python train.py --dataset="rendered made-up planets" --tokenizer="word" --text_encoder_norm="layernorm" --optimizer="adamw" --eps=1e-08 --warmup_steps=4660
Rows from block 3 of the text encoder of a small text-conditioned image diffusion model, named by matrix and row number. Rows with one number belong to one neuron. Each number is 128 + 24 x the weight over its row's rms, rounded and kept within 0 to 255. All counts start at 0. Numbers have three digits each.
Before each neuron's rows are labels from the 100 texts, of 14976, where the neuron reaches its highest value: "fires on" is the input token at the peak. Only what is clearly more common there than usual is listed. The data: rendered made-up planets. In brackets: how many of the 100.
# fc1: MLP up (text_encoder.blocks.3.mlp.fc1.weight, 1024x256), inputs 172-255
# fc2: MLP down (text_encoder.blocks.3.mlp.fc2.weight, 256x1024, transposed), outputs 172-255

fires on: "two" (57); "three" (43)
fc1.1:128148122114135116106125119161124103131160116110157150116132151130129139106121126137118139120115138117153135104120134127073075133136167154122099111133123090175088162093140115137124125165151093160087122112145127118141132094157125136158087181117104176117
fc2.1:150101137139115141152127146099103153102109173119123133135123095137116115153122125166157132158125110138128127148112130158169154149122135091185134129118133152086108094150083143132132128092106138109132139150216123139128123139118140112099143072138146088130

fires on: "moon" (100)
fc1.566:143149116143132114093134143156128118145146098121108159143125121120136129099137152108103104122176133142176119089117114142092088122119204178102129123142107115134067141140124132151095146118128149116119118099152145160115139096130128127146116119109146153134
fc2.566:115133150125101123144122096101120117103106170124149115114130099139116138131115074158160153128102106108114123165245128124165162140133075109159128163107152134119174146133107123118149115125157113133124128154201105115127075154117096168133156121166116106111

fires on: "with" (100)
fc1.244:157110153092118140140132089141131123104136141151148113094153185118133147104141047123201165133113127136116145131133116096142168166131148131140140127111177122128102128110145133094135131160136100155108139118158105112144104146134116162139132135098096117126
fc2.244:135138091192129115119108157142126119134094144093102144156116068135104124147115176134077099125155129115140080094145110140115078113097122130121110120139074124114130139175099115153105108112131158131139106135131158141115142097120137093137113104139164144138

fires on: "one" (40); "two" (40); "three" (20)
fc1.667:155128174104129125164138128120096126084140131114159154124120179133119121140139109141143149160106145120101113102087116124100130162115158120141114096116119098192087148099130108129109149139141083146093142149157101114179122107164133138101091162088080158108
fc2.667:163124103145138124108130157131111158152139112125125128145120106132135112150109163157109091150138148127155127131032129145110109110135174099158127122131114122119056102128110131135133110105079147113151128138199132138117164117127149107114109090128152110134

fires on: "desert" (100)
fc1.132:113130132158131146130125159169168120138119150112110133134080127126103127136106148127102102114158132119132117130132157170114080124133165188096148109150116121141119144148146133171133106151161141157131133121121175141109149069153164121132110154123134145126
fc2.132:097123127113108106141146135102164158144121089151148141113095132132118156156150099115141150156145143141108147120040105152122190131123119097096101153107147135145144114106111136115119128134069095093148115131056093138151124182080122130153123124129133119118

fires on: "rings" (100)
fc1.530:125148143131162092160081139125081097094127120115134158124109149101133100085160109152107157117121081124147098115133098144141115155107144121176122129112100108157108157143141120141097169123178118166144133141138117083154099121165143142145161150133109154119
fc2.530:237128126112148116139109148108079112110151108143153114133113153092148118116148113172137138132125098129108141142082123145125136124145154088239126138120130124148093136112148123136131138121169113135132142108150105088144132145155153129140182148147099130130

fires on: "<end>" (100)
fc1.740:152152119125138099140111092116098131112119112101141099161172116126101115131154137139100116135099129114115102106135105076104117122107128160135127124125102112137122171140148109082114139108169129146120155137139126087142143128180088161126134121142112164092
fc2.740:139110153126131168137146160118145106123156114174134123105109157112170131122111107124136164130145119148127142138134142162155124136139124105131141131109141156127132085103144125160149138141085121109121118107121114134128102127114164088114121159125119109172

fires on: "rings" (100)
fc1.203:148146133135132111139108120143053118112128117104138125161157115140116076122141125122127131138128114109142103092142113076106126150115131147152122106126113108128126167136145117081138125090170118124101147160144140119148134149183098148111121139117111141101
fc2.203:172121136119135150132140144105157103120146125159153118106118142107172161128102115118127147119139123129093150161110142163152128115149097111132129153099131184126152085107135117165133139168078127141137100101102096116130107125088151090159128154144126125179

fires on: "cratered" (100)
fc1.637:145144106161141116116105136145080125143141135095132133179108094145126098143127150156098114136139141109133113110069131119094089126119117175132111101126092111112151160144114115139136115087179142127118115149073158134144165124151118113118096111169135153119
fc2.637:111145115115140119099129123167122152133146109122118141141140135143136111115149170084097099117129136131146141093032113108096105115117100157080128100148115109123158128130145150090114142105108146116126127140025135154115153107140125147106096119077141139118

fires on: "one" (51); "three" (49)
fc1.441:097132121126112143082149096150146143165143139108133125139142124148134153123088155112129092123157174123147160134159135096082111098147161191086115146122145115105106141103109132129137120143140129116109107114142123173120163118083082133178088110141139123126
fc2.441:049126136123143108145131110113143142125118138128133122147122125142135121131123116133150131140123136124139127130255116126125145134130117137109135132118120112137143123126121125133133140124123133128132137145255116123137126133132122128129115119130126114138

fires on: "moons" (100)
fc1.469:139154151132130109137123096131096127113102119120102113138156124144097082119149116164126111113109107117152103136129135077130155126135134127169160145145124092132123184171158131084162155105182147102115167160138155136105126150190103172095162126147130122097
fc2.469:125113131115120159130132153120137104121158137148180134108130152098167144127106091116150166145139128133109148136162132154140132147132123104120090125089141179128131071089106112157103119146067088150123086108143083113157105130081140080167106149132118123159

fires on: "one" (69)
fc1.27:103136097160112117133144112135113143153118126114101132122120114169088172133115123088141111120177153125135124085173088092095145103090131183079131150146107096118124128134118135109107111162123149138133112148171134172121141133087084138166102107104157126143
fc2.27:062114132121136127125125121129148125121130140122137132137126130128144118118120132127126131142119129128134129137255132134127124143139119135109123116112129130131141126123116118145122140130131125138126126123255118120133121114134128112127122128131128131135

fires on: "ice" (100)
fc1.375:110154121131130104135161107143140167151111101101097109135123138161083151139137129134138099122114198115139129094121097120086135102104100138089166133176129073170140151119156151121137109160137133143134147142098168129130168149151120153120087112114134147107
fc2.375:142084137130126179131115142135127095126147172141165140128158144106158111129103112105167142157135111130113115129111149131170135177124129125130105077081135171105138074132095074124098106107089119163087121112102097121143113135114127091136105117100118122140

fires on: "one" (100)
fc1.563:183121116133121123135140091129156141118106153106153096138155128129106155140116143156124098150116172091094120130090123117114115125125126182118120115113133121143109139133114084132100123152151129189118148120098132091155150110149093126163105122147117172126
fc2.563:140138105127145115142095095102167110125106140105127131144150131119124135120140116176113131121090121120105107138031110136135113135118091153127119121141113127137135157151117123131102121141161142178144122132051135079156127111150113139159130111170139167139

fires on: "," (100)
fc1.584:103130119114103170118126100168115107145125136132110107135176134153117123143135118084131109098118135101131122105177131071145123127095107171099149102160144150085149122129164139063148096120131134127106125146152162145091133114136100151103111136100136156108
fc2.584:095122109144135106151113135106131128122121139117134110116126126099123127114141099142136153137126129121134103120255102144151153143098123101141117120103114131128136100141102099151096133134112122157144139097220103078151108144132125119153127109132122116138

fires on: "one" (100)
fc1.125:172125117122124119136134089123158145129110149103166100133157145129105155128126136156119108148107163093101123140091122118114115127128105168125113125109130119149117145134117091135106133148149122199122144114097117076158136108142102140167113113146115168119
fc2.125:149140107133143113136098098092161108121112134098137131139149119113126136125129119178095132121087119116092113152063120130133113123123096147132117134133109135147134158146110114135103116136167134177140120127073125078159128114142106139164138118184127169137

fires on: "gas" (100)
fc1.627:140089143096099158131149070147138125120139153162159084099183172137139145121120065112189157143105134138125139136146141081148141161138135151123138113099183137107110106106145113086145126149124098150096145118152106121123099125137087143121126135095118115126
fc2.627:107160105172143094123089177126131113129105117080117166146093086121111123130146161130074102117144120107136089105224100147109105117104121110107106132153063119139136157170111140157097118118133152145155099137152147122126132111125160111137128109143140168129

fires on: "ice" (100)
fc1.587:123118114142125115143130135139052138124135119133127138138150122133124103127131127102148145156156126143166121063144097098111143139095146128146112097108113104123114112112105130094111133090112114100113124138156126150142130153129102117119106116070123098127
fc2.587:143158148126124116122105124109144103118109136114120116115107108116120153116120118174100115089106117111117121183146149143139111102160122117149147176152131127147130178152149147176161123171172146156155128116180145109097096104131142152137162143194130147125

fires on: "one" (100)
fc1.408:189119114134120129136139093148150140119115155095151093144157129127103147143114155151105107147122170105086129136072135110107115123130122181122115120112130124129110134140122083129110126146146131175121151121099130096153154119147085126163094121144120165125
fc2.408:139138106131145109141088105110152108122101144099122136145144125122116124117139119180112132111094118113115111134031113132128108133120095154130117122145106118137136162154118129130101119137170143174144117138044143086154127110151116142159132117171137163129

fires on: "<end>" (100)
fc1.461:126114110155126109136150150129083144128127100139120151132129111139134119127129137089149137150200120149158145074137101115108165127106136126133114131117108110124126098117102138113096143107110131108145118133134107162141139172100116108133124112083137100160
fc2.461:113162136116118132111093110133138091140107150100115106132127108126110139111122119160102104069090127083129094169156153132142095113143114137132148145156138123134135168160167129144153109143169148159128137124169165108088106095154124171130145155180120154079

fires on: "ocean" (100)
fc1.735:143158102118151086140126103122089138121133127091139134132126153134099145144171110144137130128100155100116120096121078115097134120091130125153119113150124077150098168108136140094090123153158107157126119156161125091156146123164105168169111128110104170103
fc2.735:145107132137126158120152147155131150145137129160118105138102128133135116146108162171144104143145149144172150131104151154118103124148173113173144109120150100090081096129147133135172143108106142091134150120196136153096159109134168081088117115116163090144

fires on: "moon" (100)
fc1.141:141153116125134110106125123135167114159149091112139154109122152114124174092136112104113129121138141132152124113122110149094113124116190174096116137140134112177066152113143129152102116168135118166124120091157119120128129109132124152160122145126102185136
fc2.141:134113156119104141142129105116113139081108197103134135150148095142109101142125119153151141152087098128108122149156148135157140164129064122150115104111144150094166126154068131109139137081141116117103130172132139133142100123127107124096139089136146104104

fires on: "ice" (100)
fc1.258:147138126152135099147117125139100126130117170104125148132099123159114113121104121170173133112138128104136161161090136113110144140157119141166123135125125071140159180138109134135141124146207115137130117161085130146143124163134124128173128131159130122124
fc2.258:126113135133112161112160126143147134144150111164119134115155128136133136138110143069127123148144140162146126108000148115140136132113169139076134114129141159126095077119128116108135118121075130099123129120095129162115143129101120099088104139088140112139

fires on: "lava" (100)
fc1.385:116124106165107134126135112145078128129123129135113128132169107167111136108124135086140128135164136133143096063161086086125111143074131189096121122137099124102126117149106130092114130124131152127112115140164134168126120120111084130131105099101154125134
fc2.385:111127149122136126126121124106156111114131136126141121129129119122148120116116128137104122135107114116112121169255143133145127130155107124116139133112119140135146133136120106153139131132124140146126140111255113108123102118143133127115137134142117139136

fires on: "three" (39); "one" (31); "two" (30)
fc1.565:127133099133148134109094157156143112141134141101124115151104122112128111132127149129098102107135146098134113110144138155108058109107182190107128105139098136131081135139141128161112110138150142157141128118157157093124151075146146119151101137140133164114
fc2.565:097119177109092128154156104098138140109131105168149119103143130142113132157117096124137160145126117149121145143146143107139188139144107102108124160105155153120150124105125136093169135114093092069106117151081107162135105175094097136109139141148112100124

fires on: "world" (100)
fc1.767:098134091150123113125148104130118148152115123119107135123129114170097167130116128084131098123169157121133112083172083102097142102083132188080127146145097099121125115131115131113104112152130147137134124152154137159124146127083090143165092101099163127146
fc2.767:060115134123140127125128120127151127125132134126136128139125132130144115117117136126124127140118130124137126139255135134126123141143120134106128115112125126132140121125122112146129143128122131137125131122255117122130124114137130111123119127127125129135

fires on: "moon" (100)
fc1.195:175114110181133137145128142102119125129104136100112121169120079128109125168089170161107108152139145111117094127081129133128119108120122137129133119116101131130125123161099091149132094104145162126117127120089154127143152142137112090137100108166134153139
fc2.195:098145102092137115126098101168133126138113135122115133152146159124131124102175128122148120101114135119168126098026100134106103147113129155099115090149140111107119137131164169114111145139127134149149124135049149117113130098154134154133114122106160148105

fires on: "desert" (100)
fc1.309:089137133162130133138125167158148111136116153098134162140083125124095122151102146120098117102167147112117143119121145162112104119145125167107136118145101111154168160141148105170131094134178127164122113127109171133139156109145155105141101153136109160142
fc2.309:105112111115120118133150135120178164143118109157133133125105134139126158148144119105148128156145156149120152116000108159124166131118141116081114129115153136134125088113118139121129134145052121101153128127048104146135129165082131122144106120113158115124

fires on: "cratered" (100)
fc1.306:128154113166128115134109149129080125146131129106134141167111092139116100147131145150091128147149132114136116120073126109101108131119103158145088131130091106135166163138103116138115105102192119131127113165067135121155152139142115120145108127177126160120
fc2.306:126141130120134132101145126165127149135156104126124140127140139146135122106133168073094107114132139135128153102000124100096109110118119167071128120145108124133141118121143148088119145124103143115116120140019135166119152109114123144112098138080126134117

fires on: "three" (100)
fc1.200:122122143107123123140119129127147111123136129146140137087127168105123166106142047116174161109138134140105163138156131137140172140137126112129119146132165130129126129109132150119121113181137095150135101103149110110151120158100148137162148157122101135137
fc2.200:125122099171120133117116107162131129141099157120090121168155081160092107153110184121116098124129139120164074095122123108120071133104129153123137086134111120098130140164134109112144122087146158113111144150105176160101157094164108122096108107120158127108

fires on: "three" (39); "one" (31); "two" (30)
fc1.143:126143109133151129109103151165146115135126142086128121151101121106127117136129151135094104109133142100129111121147137162106057113129185190109137114142099130128083136145144126168119110132152144152140122112156156103116154068152145114150104131146127167119
fc2.143:090123171109094120156156115092139142112131100165152124104129130140112138157123092125136161142130119146113145139143134115133197134142101097106117169107151146130157129103123137099161131120096089071113111150084106159140108184088102136121141145152111105122

fires on: "<end>" (100)
fc1.487:124117119147127102140146139132079147128127107139122160124130121138132119125132135087151142148193116152161150078130099111104167128116137124131106131113107114128127106118101143113101150109113127095145113136137102169140131170095117104140134112078132106156
fc2.487:116156129121118134111094112133135094139105152099112100133124106126107139115117118166104105071092129082129094169146154134143096111141114135141152145155139122133136165160164124146154105145172149161128138123163168105089111099155124168131146151183122150082

fires on: "three" (39); "one" (31); "two" (30)
fc1.330:133143098137147101102121126154094141137126140089127136150110137140128121124123142193129116125126158093172118113125107138088079118117190153165125116128110075142070147106129134155117130141158115146124128144157147109131154103160111134172080123146134133109
fc2.330:110128156113124118151139133090094137128127120143135106113113121129111126146128097197155144137120125140143139153173132138143168120138171082203143166124134106126087135120134134125161125119146120104138136134239108120135122159134138132114151125159119103137

fires on: "," (100)
fc1.674:097124129112100166122135124174103116136129131137105126113166153158117118126143104075153123102130125121135122093178124082144130152097117151095147100150156140087141109123158150061150104119120126120106125151153155149093120128130118143094119133077138137111
fc2.674:091126107137129108142103129111132120117118142100140117120130118096118129116137106141126147134121125114122107126255110137140142137108111112141104126108117137132144124141100103147093128137139114167142130100226105078152113134130119125163137110143122132123

fires on: "desert" (100)
fc1.380:113136123134155133114089165148134103159142136120128127136090153113152125132117132152110127094148128110133151156150165160132087116147139157147134127142114137142151146100151107159129099155160137177151097124111146081140148109151159110163124178161100162137
fc2.380:187119135134098131145162132102166150122120089172131139125099116145108160142146125092126136166151115161084125116000094154128171131105141117105118153112137165141114122121109132128135143135084124087132130139052118161133118166078122133139149120128146128113

fires on: "," (100)
fc1.745:095115101124095171097140122158136121171132141122104106118134127135103155154113134104134106091115178104134116123208130116140104097100128162074146098175148139101118094107151130097150062157112135139117123121169181120103155115112116135122060132138141154117
fc2.745:062127113144129118149120111126142137131120135125117115126131125131113123119147116121132136133122132121145100102255095122144139146089123135106131113124117115125131116145118116121112133121129133143131144124255128108134119132142116134121115109114123124129

fires on: "moon" (100)
fc1.546:124151126122136117100122129139151106138150097102144153124112149094118150104150134113082117131121139114137123110131119149084079128121187169093111120153117118171076160114138128140098108147140115175109114099158130115137146078136139157154109146123098187112
fc2.546:143107156130109137156141115113106145072121182124127134134142109147126100133115103153177156150109099143114141143141137127162164159125065104170131115102146146089175100139081140104151147086126122090111133170131123151143100155113106121095141094133141072129

fires on: "<end>" (100)
fc1.2:154125099140128119119166117095124149145134109115164121140126106124132145152112138142126122181117164134146104105083101126098147110117140137131108132100121121153128112111086092124099112119109123140121128124090102099158147166116103112166095108117133141136
fc2.2:115126130129130135152075113163130090121084164120096140142144132135110111110147104139148143072132109102142120118011137136152103161115126160109133101149129123103111142174160153131132125144159150153140117139078175132112107107148139139127135139134140145118

fires on: "with" (100)
fc1.357:159137131170123135164114111097094110143119117115148117157121115137101135144105099159146157147114144117123098114089108106127129122103113157144123125122103112171151155125119080109131088122191116172116122149094137099200135148156098124152109147154074163131
fc2.357:121126154114131143137157119154139150131144142149131130098139164132139156110158114087145136115141146140127135101000112118139117134098139180084130133130133130122112107125140168119112155163102118143126132129030127142112109109101130150140097132084133122132

fires on: "<end>" (100)
fc1.609:131127119141126096140135138121094143121133102128134168120130117128131125113135122087151149147190112149151160083132093108095183130119136124126087146115112114138126118117094143111085154115112114104144098129133090165146131175086113117157140114089130113157
fc2.609:118146132131117147109106118146128094142106155104098099133123111129105132120114123165109105072097129086136091162154160131150092113138117135145166135159139117125135162163165124144163104142181154154122146119166180114081118097163129159116148148173124142088

fires on: "one" (100)
fc1.335:136121129099120126131131076133098122113151133132182107106158177115120152151145091124162143159091143123111132104136111092117135139108133126145100108110153119153096132079131114074093121150149073169099138122157093083168134124147094153149097140095086150105
fc2.335:172124129170113154116148156140138120136119103154088137144096097124128127129104158136111100125165122153149125129075135150119112117149141112143144129138124129105116119159134135153157140114098177078131130114141151183081141117118163088095134108128170110150

fires on: "ocean" (100)
fc1.231:105150133144134087163128154161077142118101152108107147122081129132088106133152106115141121111175126121158136087132111130099150122124123138158144136145112079137150163144148165134131142142185114124156148173120140148107135141147153147132148132089142102130
fc2.231:165104117109121179091144125133149123139156128146151116125177125122155129137099166116110129141093148129096132153058162115130100132141135115100116098098146171112114070110125087109134120117066119126096112096111111126141140118111120090111083134127122131129

fires on: "," (100)
fc1.450:077133110097104162108122093160119110154130133133121095125170151147116139146130119094147109088107154105138119113191120080139115124089119161093147093158158144082143109116175146060150099124120116125109125149160164133101146123136094155116100134106134148095
fc2.450:077124111147129110153111134112124122120118137112129120120122123101117126111141099137138155134130123124137104113255103142148151145099123106140116121111115130128138112144105105145094134130130125158142132106235108087147110142134124121151134108131122123136

fires on: "cratered" (100)
fc1.501:158132093166132133111103133155106139146129142099109113170130094150122097140112172144111100135131152101132103103078123118103068120110120171117132084132105110109142146153120119132139106091161153125113136142090167136128166104160117112104074103145142151118
fc2.501:109139099121144116102123121171120149137123128120099128142132128147128109115146174110101096101119140117166128096057119118102090113116103154093139091150115092110157126146153144102120143114116157126143136139025146142106151102158131139108088115085157136122

fires on: "three" (39); "one" (31); "two" (30)
fc1.207:130140099124158115106097143146139120121132128091134127151109116095134125125136153129085105112131143103123114117137119152097066112116180176110117117138097123136084139137131133159095125138139142158145122103157140104128149079138141120170102112144136169120
fc2.207:109118176122093138158155099100119127110131128163134113102143131150114127143112081146159167133118109145122137150170143101158185143139091098140141157112152135120166124114131130096175134118127104082102129156109118155131098177116096138101147144148110091130

fires on: "moons" (100)
fc1.113:124144138134099129142139070113130120121107104133106094140167117154091142133148126109117117112111124120133093109141107060136139121105104170096154139153126127120144164167166119073141142120151152123109161147129154135108130134165083178107149130126133155110
fc2.113:116109137106139135130115172110128117121153147130176133104127155091161116126113093144146157147121124127125141150204146160144139148145145072148102120092137156138113087097103114164111120130081086143130107109150090100156107133109157086146116133132111113147

fires on: "<end>" (100)
fc1.199:117111115127124126130125133145043126119146130124129122154157128149133092129118127118152146149132133136163110068148114093109116143091154133147123080114111107126113121109119121089121126086126113111100131142158136139151128142149096119115086136083117108111
fc2.199:159160164124118109143121131097147108113119118136133123107102111113126159120126108166108125109125111133117136173122131153142130110159124110149142188138127135145125165143146150179164135173145145140160123118191119125104085109116154143127165142178131139148

fires on: "cratered" (100)
fc1.355:131147104142134110127119127148078149150146138100128139159132106156117103138134157141116107141128138123138107101080104101091097132116092141126113090129101100118182154134111130110131114091173127111108122161050157141148156126149108132111083109141126140096
fc2.355:110136111129127124100135110159114151130129122107118134138151119153123115122132165097102102126116138119142129100047117095103111116110073148091125102141115109121184125137123131087109131105111144126116131146013137146122150112138105147111089108089139136120

fires on: "cratered" (100)
fc1.215:133140102148131120120103126155085139146141142106124136172126107158129096136127154141118115147124144109132118101077127107088091133119102154124112091132100097113161156137109129124135107085170131119120125162065154138148157129150112124108082116149134137108
fc2.215:112139110129126124100135110159118151131130118111117135139150120151119114124135167094099102125118137122147126097050115098102107118112078152086125100143115108119177131140127131088110130105110144124116130144016137149121150109140109146106090106083143139118

fires on: "desert" (100)
fc1.57:097135110149154140122091172148154104138121158111120135141078127109124121130105148140115126098163136102128142143144156170121084113143145186126137118140114131134138130145141116175128091151152137186153109109120154100131153094147158108157124150141121162136
fc2.57:109128141124098114143161139101165158136118081151138147114089123143102164146144109108125137155149138155099136116024098154116186126112130111090111165125136140153127132115111145123127129144080109094134110140071115158143123171072128136150134124133139134115

fires on: "two" (57); "three" (43)
fc1.34:137144122124128111101133119156132105133159109111160159119128155121122141113123129138109134120116147126155134110121130129074088139136166151124091114136125093180093158096135122138118127166142087164101112115148125118152133089156124135150088179117100180119
fc2.34:141103137140117142150125143101100153102110175116118129141126096139115109150124125166161132151121111131132120146126132157171151149119133090187137126120132148087110094151090141128135132087110142110129141153214130141126126139126141116096141075137143085126

fires on: "gas" (100)
fc1.493:142128126182130135169131134088101094131110104126116113166103104135108140149101125153127139135144127126140094111083125113132147121113115153151137136115088113158159149151124066137128117129167147149114126137067142131173135191143103115169129139169109150145
fc2.493:130140112114153113137128112145126133133142109126136120154137173128136132110144117104163134126136151123143147090000101117092126125116152173101123110138110100145104128107153131113108135152129124156138132126000121118169157135148119142161102143090109137129

fires on: "<end>" (100)
fc1.480:125127112126148092138118112144045141103114144116133120151133146136121101122149128180144140133103140107160103090144095100094107136095156132186123099119107073132092149121139136101119147115164103141118154155165133097141137114187112139131098136101117125114
fc2.480:162131148114131124141132155102109122130137115156139105107094133101127134145128116196134132131134119144143141156125140166141138113152173086208140163123134111125083129122147129154160130134143127119149132104202106112120126134132171114120163134156131112156

fires on: "cratered" (100)
fc1.575:120139105139132114132108131144070153131138138100129131160127102165121104140138149140121112150130138118125113094087109093088111135103085146129118093139115102122178160124113138105129113093168124109113129171051155137145161127154112138112091108141130132094
fc2.575:115134112132121128102135111150106148127129124105126132136153116149118111127128161101102108135113136118138124102057118093106112122111067143097121103135112111119189130139116119087104127101112140128110129144016131140130148115143103143111088101090136141120

fires on: "world" (100)
fc1.230:092131097166114126122148106131133153149121134114103131125128111165100163137111136092129096127176159130133121096174090094097137096087128193081125157148102102120120123133108134118104123165135149139143119142155131169122150130086075135176098101107157123153
fc2.230:057117134121141124130128115126150129122127136125137128142128132133145117120120133126129127141118133122136128136255128130124127140139116135104127118113124126131144122123121118142129143128122130135127131128255117122131124116135126114126119128128128127135

fires on: "cracked" (100)
fc1.489:120175143148123097151127132108120138129092093110084141116109116129071140132180115122106107089146125124126104104135095121120165101091117126119165169182103098156131183169165162116128134147160150123149151142134157133105141145141127180118165118135130150113
fc2.489:133077133102117173102144129152128129131160158154175111131150159119170108134095127131168148168117142135146142131148156134129108167151141127136100072068169146107121068090108088134124126108082087136092127112125093124150126116126121083130078127107122098132

fires on: "with" (100)
fc1.319:154134115167107140152120136139078108124131146114120154125133095116093119122118098086124156121163098131111111089099124099148146154097121169134102134128118137119146148146095119107099122120181120132124101140103132147142119157110099127150135137136119135120
fc2.319:196126126136112141101128162147100114125128132106115166098127106114111130114117136090091119115135109140098149142000156116130132122130146138127118138144133150139121139137098134127103106129155133120112114118061136152103119121098132135116169134123130141104

fires on: "three" (55); "one" (45)
fc1.392:116129107139147139114103154162137112149127147104136119150094131115119109135114141132101110109147144093145121122149146171106056112124182201112133102142109129130092125125140123164123105138156137167137124112151152092116151076148152122155104140138134159120
fc2.392:098124169106096117154156115095151150111130097162151128108123125145111141162125102117136155147133124143107152141113135124128192132143120101096117167107148153127136128102120145103160132123079094069116109150088106164141114181080107134126134136148116106117

fires on: "three" (39); "one" (31); "two" (30)
fc1.407:131142098132154114106098146149139118120131126089128125156109113097127122129138155131090111110132141106126112111139117153098060112117180180109117119139099120135085134137129134162097127140140143160146121104159145099136152076142142125163101118143136169127
fc2.407:105117177117091136157156099100120129109131127163140113100144131147114128148114082143155165136117109144120138151179145100157188142141090097138137159109154138119167127112129129094174132117126099081101130154110114154130097177115095139102149142145109092126